Weights of a small image deblurring model.
Data: trained on drawn branching plants, 72500 training examples, 3.7 epochs.
Rows from block 3 of a small image deblurring model, named by matrix and row number. Rows with one number belong to one channel. Each number is 128 + 24 x the weight over its row's rms, rounded and kept within 0 to 255. All counts start at 0. Numbers have three digits each.
Before each channel's rows are labels from the 100 images, of 14976, where the channel reaches its highest value: "lies over" is the class under the peak. Only what is clearly more common there than usual is listed. The data: drawn branching plants.
# convs0: first 3x3 conv (model.mid.1.convs.0.weight, 384x384x3x3, each kernel summed), inputs 192-383
# convs1: second 3x3 conv (model.mid.1.convs.1.weight, 384x384x3x3, transposed, each kernel summed), outputs 192-383

lies over: sky
convs0.216:182104114152123117128086078111123090128131111130101102093140133108134144136106110127128110104137132121130101127114108162093093115125112110133048112104143106122096122119120153159097104137163134133124129130123106082140115092136121148103130090117132152146120127226103105156119119158118015099077132147127131131144100186116116124134114114075118141143111124094147123119122186170122113146059100113137113145148127121149153113127140087106105129092108091128074149138163141151108097083129169115117082136135125144099129134176123094114087122124103132126113103123104144118111100133111111125
convs1.216:100133116114111163107118094120098144150158138137164112146111140145125123142166127159168131133102090161143156173088156114150141140096122145143179134123154109106116142096107121133142124106099116110147148132152166140103099134172130113128108099173093096170105111055108158121131105084105161146172105111164114080139146109109150172104162119123094123124136141143126141123138131135122078127100164109120127147075122177126143153124130143114175114137142174168138146097092101120138128134107095120153121166123103147151101115135135133151097121110109124166163141137126166128131122107155095129

lies over: sky
convs0.7:153143107093149127143135116156110130128123121105138125147137140135144150137122134114077125134187134127143077130179118169123123115099144117135081157158129166159150124136108155110148146087108166105147149120136136135101132108114089112169138131109148148172134119162061142131176143101121063121122122145115145108082098141149152173133167120071140114129093132116130083115142130127101120140140136120115116150159144090132145150097073087125118119135133140125125122138134140121110155110139175103150117152084141142127117127153120123088142127154101092160141161091137154079117096117105127105
convs1.7:106144116168168125118098132111124125131103168116123140149142132149107103128090148115124091105102100155112131148133157101119116148102115115124117104080122086118122163137155117150102095179187079132103090119153126169132140144123179142145142133138095092096099165085138124151091149164093101153112162111163120167166122126150109118145111138130088121137139096136112155155085112109135164163149157155158102115146113143121100139140162142120145147119130157098112129094097147119141124149122129102142140130159131120132114110131134170114148134078149156144122104139101121116104157148155166171

lies over: foliage
convs0.380:107074129112142163124127144095123162116119088148136110103091173092156140121134107118103126107137124119151141124195124109135183104152150143144135130117144114160139130112140150133127151154100111114190140073085118135182145167135150179108157119100130147109117125176132098137119138130125108180118164155085141169186103152101110162107138124143148150135146139148105148090124153133118162164121136135140170088143176161126113143117112154158114137119135116117134121149201115170108124154115156123139123141131140143144140161167105148108097140108132140106137133113152128144118119164163149122
convs1.380:134079131073135164102139140136118106130138124131093126119148106096109183154103099155150122128153125100136163133130116128068139133113111106141134161109140143152123119108146138112171120159176110073126129132128124138133095144163107148154127123074155155137116085125166142134147141124094129091151106142108151096108107101118125142115115134119121169170144099146122119115105175129110141107153092128135141149095150124135123161127082106149122156177109161117098100129123094115130177089152146113112117181126148100151102108115148163186133126100118111110127117146077120100116116067119124117

lies over: sky
convs0.127:162083137088150115093176146142136119139131129160112143180153139136143140107159151093128091127124124136145151123123127137141132113094094157135127129111144134144139180151156098103134112098140141103125124076153137143081120154185092149107089128181114123115157178208122141097130094128137034121123120071102094120149136099118125158125130117170070168084124128114116119158131112133092120098148111139116135126118119141136153137130130151151146120135096110115146147118108141128096135155137101130137140143146104186151101105104143106094162115139144126120138130139129109100138154128134128155
convs1.127:120162102161150092125100099143143081128121116128138154131161122144125143165116131140183159140121128106156135105128097143141152115119134119111131134147123130164121110105163112123120135146179129151130145113107111110130151135132131122165118087145185117099123168131126192134116142131090117098072154135059166105126149114119117136102110156158068113152115128128168104124107137144190127105091121092135087108154132112134098121140132137124113157155126124146134133159113101111158110111132151135092127119080133120133108139150140145142102080132078122129127139125157146105147082138120183087

lies over: wood
convs0.297:107187106141120144144129114150091147103133134182110118154158116141160145125140135121146151165128123141148129194146121136104121156074138128188166145180136160128127114124124121106144115153130137069139104156130100139162117137163149181159106175101142105129106159137137087077163142131103152109109161109124143128111109127116106135121142102155104114071156160090141150128123162146109140148122135118085129133128087124140155147111151124136128124131116148147137164118109149130109150176137110161106114100177147136143171150163098159071141132136132177163139113147118138129100143142150111100
convs1.297:126104147144127149171102163136137134145155090094110136128144159168134125167165190124148145078142113086130133123159128116112110100164161118153133143108145139165117109128158128145092143084117105118115151127154141122124126126121096090141148122157095151159145182137122119131148164134127172154102109117126200151132134115157090123158086135158113137126157108113115132117155113161080137154109122132123108116098151124135105116125089149124114121149149082114113127124174113125184150165143127114149121088112135132109148188128129150084132103146131075149115146123114128128132109088136156135

lies over: wood
convs0.153:103154060116090127163068115125130094109130093158168105163116140134140116079130135158150150108176109158145143139114128095130134120089141145118108142124083122135136138130130142145131148143139140159136124108143147093105159089108183111162161165123143118106082161105147146146115130113150156144115090161121120120154138154137139105126125144155149159132146152081137128134099186138131135106129128178063126114126103099144095121085125093119104091142109151076139133124119117147166138145169155114143112124107191139138063104155111130141124122120118138148123142123126129109132109145132155151
convs1.153:166153147129112114122104130108173145106182108124136140129124112084111154125071133112147173129141184139157156144096128140129132157124142129118073105072120147124136116129131128134124116122139118107100140147094107137164104142064140116156167098142156126150130118123170082124141108149088120104125174111155162167158143153089121148100179133115150121113149125108110111101118181122116138111126096116144151120093178166136104083166112126141113081110131102120123130132157126115104128153166128144070136133114114101115119153089080105141103111139145117112112143121151096118108110081079162118

lies over: sky
convs0.366:147128126150127149107109105140122104200149143141145143129103120159104177130141149179136119095107124084119102141128136117122099090146126097124133165160088089139163131165088127124138114134129121113129142114142140082126134143109147102187132101152114114116158103155107181113095158136086077107124165079114133155123134106118145154139115124123124153166140121157171086145101117159084117111100134142216163108111138123099133119134097123131092105134160142149091132132086144126121133135144116088120141123115108134094144153063202153108110080120117147163113121116164119120138128119114146138
convs1.366:101137154124144118149094202128159087089130144156119112153151093098144103137139126100160123115129116116100163096162105104144106145112113160129094141097150160147131145114161166129106147122170144151134132165141126192153110143134108125124086160150099125147142133162131091169155104133171122106103144141092112122111140111128141128138090109111166092122145183096102110091124142136181110134130094124110152093145170097137119139151105118103091121130166173120100100111129102129167145097114140191137112125139114117128114099169139069133123139162103130108134137134142161148143109171114170118

lies over: sky
convs0.157:135121100132105124117163049128121104180181112221089128164131100118125108119147108112071096139126106114130158112100130103136094115143131080128097126114125128118184130141124104155118128190160130127127103114124117106132145143138104161130146123127093107105143156160155096125160089108142132123167135126098197123174102109078118104136128121112093099133156171117155106137121121142129142119151146109238151123124148135153150135136099097152108137115076146101114125114150140070124166150116148150112180175167139042122115129108069149093112134093125125136124102125107123114110122132156143085
convs1.157:124107153114130125135146157126151077120097144079107083113143118106145106107144101123128135151113119169161104167144087131144138140172150115125151133099093114158157142158142106117137160117176096137083132118145087128166123135110168103102079132097181143143140173175145129111138147130117112099138162109169138135111154116173109152156105155149146138094155160107100134142107148108152137106125114146114118093140145141144107165089102143132093165137193140118121109145159154134131135124140136094119123142098088161149117118120136098151129128138103133126148118128151138142157143120136158120

lies over: wood
convs0.32:110117102090101145140113154190103154122141148164110145163148132120138129145134157080126137161135146116129126156136087145115156178148128124125127098119109118086108104141154135092158130143109088124095135095146140161084148116135104117161098145133110105067140097116129097122164132153135138123128133120106117119134140149147143149134135098131134118108117116110088102132135186185144120136137163084126162130139058128099133156120110087151142133103100145100112142180130136165129078145134144122088148155136165122151125109091155160115115132149111119142109127178104144147136120110169139131
convs1.32:128133129143129123145112140113145135119100122169151152143164120078153125099147162132133135151111131120157117070149144171113111127110102114092100119120149111165107106103127133112135144137133082123163124116128191099107115129161117121150166091132101113150135171136148127154157132106131121142134135123096140133163125116142153106121120124137147129079089093165130136127139068092131190107148121096133143135103136127144108098075150123111097134110137135165163090127123109114172156134129138163136142106113175085130157142088141109083137110125141088152135102091142108122178164134113168142

lies over: sky
convs0.65:128142097166160143114069133154143129137121155140115145139141128139176105155138146089155130152126178116132111165124150156155087101137123162109135121151161125143127113137141150094135129144156145127095112128139116128178114139099151165124126167160118142113161140228126134138068105114143117115132151108149137164175077117145110103152119153145134139056127152137144122165128135135126124137142129096132136131149137144105144145121082112123164117149110161150156155117132103115128131154101094133115145147092082116154139141151134082101135136111144102120110106146171069176136136141122116115
convs1.65:148115115101094140096170130140135145157152100118140123124147127111126171147110116167145124109121073135120110114125121129109137122120153098129138165143114115139121132133136109190124142132109125088157075123123148116135107090136088102156057088161141131126148079117144104172181154107123197143148152159140125104111122115125085142115134127146151108141133114091146107108144175101147140120138111179108099099108093109129110154178174085093093136110121121108123100159091152124178115121153144113112106163147153081141096161155122134130131115143097122118161136119133172122114127114148161157

lies over: sky
convs0.233:079109205144129085125171115111129149212150134109136117108155118112128174128129117175198099122166103165167148133095088137102112086146147139156136126110125142160144129142093152138130070130124100144141079078118145150140129152090128176113151108094130140164086120068146087093146116117112074088121162166133147107113203147106123125097113155150074123143150163153127112127108131116121109149153159155137115129147110120123130122155118140113149151116156127131113170085107119091130119142194134146113128148111132094147124108129122109125125086133156138140141106166101139136123151147117129090
convs1.233:150132098152146137126118169138125142101117153123097125128156137130144108099109147120105175125124150098133140123135140121124125195104120090130114126139134118118166122117143124133102145122150141110066114130113084139127162156085075172088126138056114151100137190185165134121154129159156152111118138118126159109110107126106127130128121071164135155157086142094131117145180107153108162138117135133090148126094132146145098100139146156113090120106088096150134110178133154127142109123126152138092080111096120184112126179139106149097127158113116128122089123142148146092107107112146096116

lies over: foliage
convs0.164:123113117171146107136140156151138163168146179158077160123129079147106110118124111167136150096065131134165124109136135133137152141142099148111105112124148098140074101107128119105119160142129077105116116127124154171074130123151125121141091112111132171156127104155148154125148149136153164089114146128088125160131211108131142112127109132133131122144136175150098143094101117141130069126141136130090121160123151132132118079142138118069128080126137095172113122130100108118153144093155138105127157132100139119116114116135159178155121145105119089136135091122097100148116114164127124142
convs1.164:151155129087144129094086116115136112096140107115116152113099123103152145119129099109104098157163091116133154149150124136130104098092211129111160118139089169115137097122121128171155119116109156132135162153107135078173120121124124148158159148166120112120133143128166125132102149131132146164126123118145107123096102154166159146150140101132082130114078086134138107165163130095150132154130167156151124105108132130142151163139116210179152147105098119102091156074139147132116092162105129161113122129111119133136120139110114145113090113108110104147100122143128171144138147105153074134